Weights of a small multi-label audio tagger.
Training: adamw at rate 0.0022, 16100 steps.
Rows from block 5, named by matrix and row number. Rows with one number belong to one channel. Each number is 500 + 50 x the weight over its row's rms, rounded and kept within 0 to 999. All counts start at 0. Numbers have three digits each. After the name is the row's rms in percent of the matrix's.
# convs0: first width-5 conv (model.blocks.5.convs.0.weight, 192x192x5), inputs 160-179, a 5 kernel for each
# convs1: second width-5 conv (model.blocks.5.convs.1.weight, 192x192x5, transposed), outputs 160-179, a 5 kernel for each
convs0.3 098:417419433416411476497498497472508496507499505499493489508484474471470439451464429429417454407415429434406462448438434433374343349367358544561565559545477481471480478491496501494498417391393392401562566565555555461455453441438450463457476452501484502489491513498506506517425421424426434490466468458460
convs0.4 091:409398402424424453483493465459533536517511505442442431442438462472440440444489464485501497502491500535527395399408401407498506487508472509502504528561450451470466473473464491484477459457450453467474460478445461472504493484486507505498510515483463498477484510497498486489469483476478450526503496492487
convs0.5 090:543532557582583500483487488513509522519517520472471471457486590596601621604517511503528513490490495466475479488490487471584584576554549514512520515519549542555563540541531507514492499490500512526428430422438420509503536515499564566530552531400407421434453413427437427431563535519542565437438443437445
convs0.6 097:447452448469465490490507497533459452461474470473479466457461512487501481473508498503495519412424429416393422412404396426464466485474461526515527547539416412410404381538534541545575464455452440450589575581577588455461456461462409403403424458422419411425450575551551548537575555556551565510508507505501
convs0.7 078:513497499511503487470479508486516493509525514535541530523536402405378366375462451464480482543521517514517522499517511533361378384379371542573534552559515510517515520469455483448452508503473487476567546559568573412400403398406477477476478468595586591597571539554561562556428410406409378500517485496505
convs0.8 091:504493490496493461460463457463560563567564589571552553547555499504514510504518543525538522449442460414447501482489488491609608599596587451442446430434485474485462476533558544538524524518528536535497492495496495498492491493493449444450425428391368386402403491471502501510597600595627598456458447457470
convs0.9 095:488497491496503546546513533526513514503510524442458452467466418421413398421432402408400416500495489475465531543538527522474467469421416499513516494489452441446440430457464457432438396402406405419518509507500497436443446432440479479481491510616620620616633489476460455433465465459457459503504499486508
convs0.10 101:480493489502513436442431435429416406409376371491473471463493470453474459465445441434443451372384368376403526535537538543457456471493497453454445466449489487499527507518527531535510536524518526526493510515507518520518534543546479459484473466493496505478465507499519499504492473466490503497495486478452
convs0.11 081:470468488486478511524513507483530507534551546477489486495463516518535539547491507482484485576563574547551499494483503495549535527521531487481478455494546557566575578452444451460465415416446445448509523509521508476489495501506558560540531532413432438440434545559565563548510502502517525465490490502486
convs0.12 090:430430427451429458466491474486522519510536565451462469461468548535544547549489496509503502527517531525533421394391382369494473470463455513501458452489519519516527534566573584570606490491468467480411401401410431470471487503501485509507527511400420442441455514491487467494521533502512487471463451442443
convs0.13 105:464473473488477466489474474478448434447469474494489491496486551549566564560552557550549560491485474467467483475466476496583553564545546414398417398395503505523503498520504493496485516521539536521481484474480470549556549551550442448454454449412429429437468519507518517518604612612608632448470459469467
convs0.14 096:508524522538519500493492493494549582571569586530517512511512447434441437426443465454453430478489480501512552556541547542475465458434414493489503514543436442450452437443459475485479536547522505511442430433425424462471466442437477486486476478549526533536567520526525522509550539524514503479502501500495
convs0.15 096:468468476481484462492484483472469476475497507462470470466455572561591575584551552557529539498482486456447438451458472482549522515499529431426434431429518516509499509497478474479466519521540549541466483459472464568546552550552479471481483477425432436462480516526523531547639641634640653451463467485492
convs0.16 098:488476471461463505507497508494424423405429417453442448441438559569592579582455451447442462556552528528508491487479477466504500523484479523516498502499563561570554561457487495494510439455451457455554558558564553517526529538530483488494483488521517501519521505506511508520489477502493497446460430434437
convs0.17 102:462459473466475514523523538539625631626612628542554553539551551576546562555517541519522523543540559514524467485481489491546566526524507503503496496492475482497476479575599566574558474488478490461452481492513497473475472489487526530521518503491497483496493465482469481491511542522562520474490483490514
convs0.18 094:452471464468462460448457452451486468474503527473481480475468529542549540529520522534525524537534534493496433430417454436546541550528515477457475455462504495510488499491475477469487493486486485494489498503499492554559555551545436425429438437463437472473492475489494486495587602584596603458462476464471
convs0.19 090:467470455459465528516526549546589606599624601437448474458460500512494480494463476465456458530511512520502474467452441450492467484453450490447487513557500484507500505427459467460484518518538536512487487479483471480479480482474473463496485482503529529537548496507509507516548542553565543468475477496506
convs0.20 087:469436449453481413432449433414555528534547515475467455448469431418418406385444455444419433388398401425407455461420401395483432440444439520527538548537417425438441434462501511499463475485463444479492510486504483481453441422447388393400434390487515513490483504494454474471563508494478501454451457445435
convs0.21 083:452469463474475459461459464457449454470466462442462469464476557565567570566504511522520531541512526500515490474466478493537541549531547483469473442427495511524516535513499480472492462493498516506450468461473464549558552565562452487473492493408410412415435487479478479490590605620632627449420419446468
convs0.22 133:511513508512507509526514517526377379363375371425407414416416458451457452443485468468462475527526519502495521521517512517546537522509508511520515492497485490483473480454467467466457477467481474472502497506496494466468472465458470468473457450561550549557540490486481482488487471485490498495493495499498
convs0.23 095:517531523524544569562568549564573571573598608529530542530533407413402406389494506502515512535527517473483534540569568564486481453401390512523493463448498525521503488517527498488485487499505492503505515503498497346340353364351543558551524518557569563567575474493482490477418442452420420535528533520544
convs0.24 098:468456454483475424422429426417565556562563573485474471486480458451436434442497501490490505512527528518499512501486486504511511499485478540520527535557492481487501487469466465481497584582563566565519520517518530452441464442459491470457461490434439417416443501484480506506489454449447438518515517525536
convs0.25 090:511532543523516541527525530524503495521513499453475476480471377362371354349456443450432429458428430424451537527519511515455399409389391515487517522485507490485502485460426463456448445445434417445535522530516518386384381391358501484492517518624629633644623509487481479478485499464464440492483484483490
convs0.26 079:451444452446428564568560560537446444464461466442450447448449489504538522525499492506496504497496490492497534569536551569534543576574565474472492489502494494501515507471466486485492538533542564540527525521529536521527546535540470453454449472393380410431427511512503497523548515542545574509477490475496
convs0.27 100:485508502493508498493503493481598583609609611505504493517510481482473465451520503519525533518526507470482506490511511527480487466424401558557543501505524512519524520496532489493507551559555561557518529511520511412421412420405502482493488490437436441450466499493489486489456455457457443508515517525530
convs0.28 078:540545537546498500492479509505422437427454446560550524548518541520533522535458476455464461477475447457466450477460484476469460458470440420434426440459441444423459477502478526498528475491500510492456466464473451507511486492503506505502493510506497508513511536562574552566466485481457465505510525525505
convs0.29 101:466483476480485445464485461485492502488532531493494469476479483467472484495516543517530518498484487480488504496513511518502517502489497406412424406407450460466452456472470481484468517526534535533482485474462473494491498515500395403411411421419437438475487505496498513521595595586596588466478477491495
convs0.30 105:458475481473473508498511501500503494507476469454475461461464491489488495486466463474482480498507490509503470475480482495488490480489476499485484476476474481497501503507522505489477518532507504525506491506503524525527529537533572579587573579542553546534526530532543521498480481487509510534523512512495
convs0.31 101:538534533537545447447445441431427410413433435487466468462468552528540522552485495490485485456453472449458518495465417422508504479467492552573571562538521522511531526471487487496477467462460463447282314322309313493498468490513472444450488477568557529537497510513499479484451417400379419514510515509495
convs0.32 101:451463463457466535547537536550555562588592593515519516521524616610613633610522531531549556510505477427420471469478473477498489465436430575577545514500504504517511489523541512503480519532516526545467486489481472518506495514502547555556559536500492515508515517515545544544502518524561550489486486505510
convs0.33 099:469464473469466490501496516522418419424424428478462461464481462458468465466467482488484475553527542508501500498473469477545514533495515518503492483494472470478477471485502518501501502498509502504527518507511511451442454451455477491492484475538524538524535484483497488479552534533525541465478478471464
convs1.3 097:579579555532527491509515537528484477483460457518528519505516506502480496495567561573577568453430435456436439482460466462457469470455505429441431440438502494508506501491486485491489555549540536512451461448437415486464465501509396403416412408461479461463437535524508487498523543566577554567551556555554
convs1.4 107:491502489503511382377390391405519531553541581542527514516508511503494510501528522504528533480463468475473502485495503490488483470452443435465480470460516531498546529477483472473472587592571579577468475480474463482473468481473470450458453495508512496485494493479477447473457471464498477495497501495475
convs1.5 088:524539521534546445446440432430568552571552545495496493518509522529517530545463423438450444532523552541538481497479483477545548534506509505477461452449515523528513492414401399400390463472498507498539549550554537571558536531529588595586620628546544545546556476469466490452532518511495460503511498516502
convs1.6 099:520516504503508489513497523516533527504514516510524521498488502519525530514573575592607603537514525546542434455435442437429424408421424475492529523506505488519522540455470477496493548519524508537534532542534518470471476497493437429425420403388406411409408593579572529545537558548564564530489505487487
convs1.7 075:553521541523493613609642647665471464475439464474465460427448471476436447451500506504510510573559561570563469468457471471397392394403456393435445439459400400416408384475483501504528553542531535504465451450454459444424423439442549573545519467521534526502502494456469457521522525524522530543528513520540
convs1.8 089:448446440481480469444452435439585577576567559494487485511481478453451453463433419425415417547543560573559536542541556546531537536516516539519522516519584582575595578462471481465474467472490517485541535550533549530539538523533549548517537575478472488496520465463457467466482470503493488431440440438454
convs1.9 090:532529524550538569548556551558491506485483470305313339341334436463469477472572587608600615498484489499492385376375384392490473440452479509467487448458478516494503499461481472504476571594554576565488476470477475480452450440469484492507524517494490472495494468441425438446535537545526532484493479485501
convs1.10 100:538541541526528560566556532539456451473473460434448421409386501489496503480475470475471468484456473431465524513514526510516513517538514473504508533526493503490513508480482469482470533524511500510539528528524525523524543538549506517500510495480464473470485537535515516515562562549545506570558566558550
convs1.11 081:410417435415425547512516496507582586600636603541563557571564499483520509507455441490453447553586545562571494515497505499632642607613588469464477474474466494515485473465439459442427574545567562547504527500518516473455479478441462475476496478497503514495512583550545539557499493476491484498510499502501
convs1.12 116:455473455478484483477475448454561569548555541479481478481496521521515496505475477482483480485492516533531528516523503524504504505505519495503510486490543521535538536526510517515521408404414400415470488471485502543546543557546441431423444425452446461460456496484494495500552566557579580451447459453465
convs1.13 098:464457464480470455420400355380545553558559546461458465446470461477464471469414446452439450522527512524510547536534540551617610615617577528523516503515547551573554564443441447432424535551535545534506519518508524567597599592581525524515530533488490488515501484492505495490489475495493508455447455462456
convs1.14 112:404398407395404533518527501494590611602635625501499493504495532533536539547496503500513503593598600609609548558541541533540556538542542501506511507511521526528525524473489492492475531540561545535480476480489478441443441456466457449446459450499505509514495559551560545540471508491512508446433434434432
convs1.15 077:440433434444473498470452438436586588563606606465482493500476500519498542500461479472494460535547527540511491465516484515545571553546536521519505496499553540564541551443408432464459523522549529552511508512540525571585566602544534520542534542477491480491480511537504520493508505498510511438441427435428
convs1.16 100:541542539536563499491482462462616604615619620539553543553556560586567568572554559556559581409429464466465538525515518518509493517518531414424430410411493493502495509452473476467452506499508502519450439440458455519520538510518464461486504479493477474500512550546528543529523532546566555574577578585568
convs1.17 101:520513522520520507506513494488502499487470477533544520529524569557566556572446454454458451534544553537539479477472486502501489481486515476479476484505530524530531519448474467476469435444432456434556545541534526633610643609612531527504517493565579562564562443434436450461494476478452473483491475480505
convs1.18 096:508501509514526475462445439427584585605581578455456465470481413406410392418466470499484469483490498496487500502513509527597611603589600550504511498541538526524540550428419419411424605630630622623510513498515503501513525533515507510490506504474478493481495467472476470465443435469474467456461444457456
convs1.19 100:454463470463493540517475467464608610622647653459479474485476498495496510483489477491501502584569568553567514504525525517602620625631612525506527512535529523516533546493495495496506463465493475486532549542536527507506547546528499495485515527470465486480482549537519518531532522533534525410384399388391
convs1.20 094:527530516525511407413451444452565564581589590511500505491522412418425419395515499491502479493486471473456488486494438465424408427424402514537495507515517529532532534357358340356359519517514499520520490486478488472467491464481432424456444438442437446436410454463457456413592582558581576522509493512484
convs1.21 069:440449440463461539501465459467558548575578548423459452454471463485473484523523515540525524546598577609595518500531519535625625625606590535498527490528490526510494509444426451456435456438480500497511534511540546536578566572551485490489514527468468489495498543560558551538539530535541523469486461479451
convs1.22 116:467458470461492579572553549545503491478481466462463473466472467468464454481556554559534544347338413400414483473477471485500495491496484554536534521509557565567550554473492486488461592607605600612460456446469453455440450450462492490519515510440467452453478432442423436432544555558578582520521520544545
convs1.23 087:478450460457444576576569555561592594580577560331347352356347512495514504506457468493450488507490527561547418434437454434468461457462456477469448443421492511532518503543540520545513541558543558549541501504499500565532521528538583608615627632540526515499519426431428427457530545537513542502506501517499
convs1.24 106:443455435437420561553545555562525524508503507508505526525514460458475464480473467479488463612587569587577502490479472489480480498486517443431451440432427419403421417505525534534562529507533526544517512515515540403417423434447524532534522501419425445433408546538534518525476482491478503546526522533524
convs1.25 078:520495505502473524534576566585523493503525529355394388385412516516505511493550551533569593481480473483488432439407410396427428406426398413442427420396465488491505485527527514546507649656623633632510497517507465476489447469477514543557570571504494510513510504478469452473523547535543534552526564535536
convs1.26 077:494524511520529572560530490505535542548546541431439443432438394422420445437481513520495511533525528535511525511497505539666652651659648508511499514497445461455461468499493503506505493510518531531521538543535533509530549553563499481493502510467486492514509593596599591588520504466468490553564563506535
convs1.27 096:434439450445443556551531535520596594587556557439439458448467524512520515546464451483456455545542535566585504497454452465439446434448473463459459448446501480505483481541556557566558526525528515537546505502514492476470479485479585634630647648481475470469454502488473463499510507511482493483480471480476
convs1.28 087:480481476472488460446455444486521555550570553690680667690664529549538546537471495481518490540552548540524571566583558566481498497500501514499520509504509514513531515499500503476492389407411431414507506511505506445491460510476367384387387420553552567543560514514535499490467466466481470456468477468441
convs1.29 088:421441440445460508464470443448589610629618625437435447471460455456448475446457476468464475542550542542530529531550529546577610594603569564546544532561577563567566574439463455460459495488539507513541546562562572513527520530507532537546523548495501508504512511504510499473495505499494490421435417440419
convs1.30 085:527544545551535530512482470486456461495494512476479446442407534524512522508478516478485478523487480491507533546520515520484489492502501477481494517539469483471495502412415416437430360351337320331527525518529531549545560560577466455445433406458480468480452464451440426429486485496493509504484473487491
convs1.31 118:552537540546536540522547535543520514534549540567568569578583500516520529510482476484474486531521545572568517498511506475531506503492481524511510487506486480488485482425430405405409490495502516509626624626638625479479495480480440428428451485507493519511509474474471473452538548522546533474475464463463
convs1.32 110:494491512519507520530504529503553553566544529539543541536547605622612616619511516525530544510496524544556447438424441459494500503498494517504513498515496505500492494477471484484491422405418429430506506497507499637631620602618558577564559564500480500496475434435440425430536539526489511464469454464466
convs1.33 088:494522473520508636627631623644558552502524523410443415426457410412415429436590583585598589392415479475488501494492515510477492484493482547518557516507587599580587588438473444475457504503528519534378372392415394423432446456463448442474489479480467477479476406419404427446534516547568588502507505512511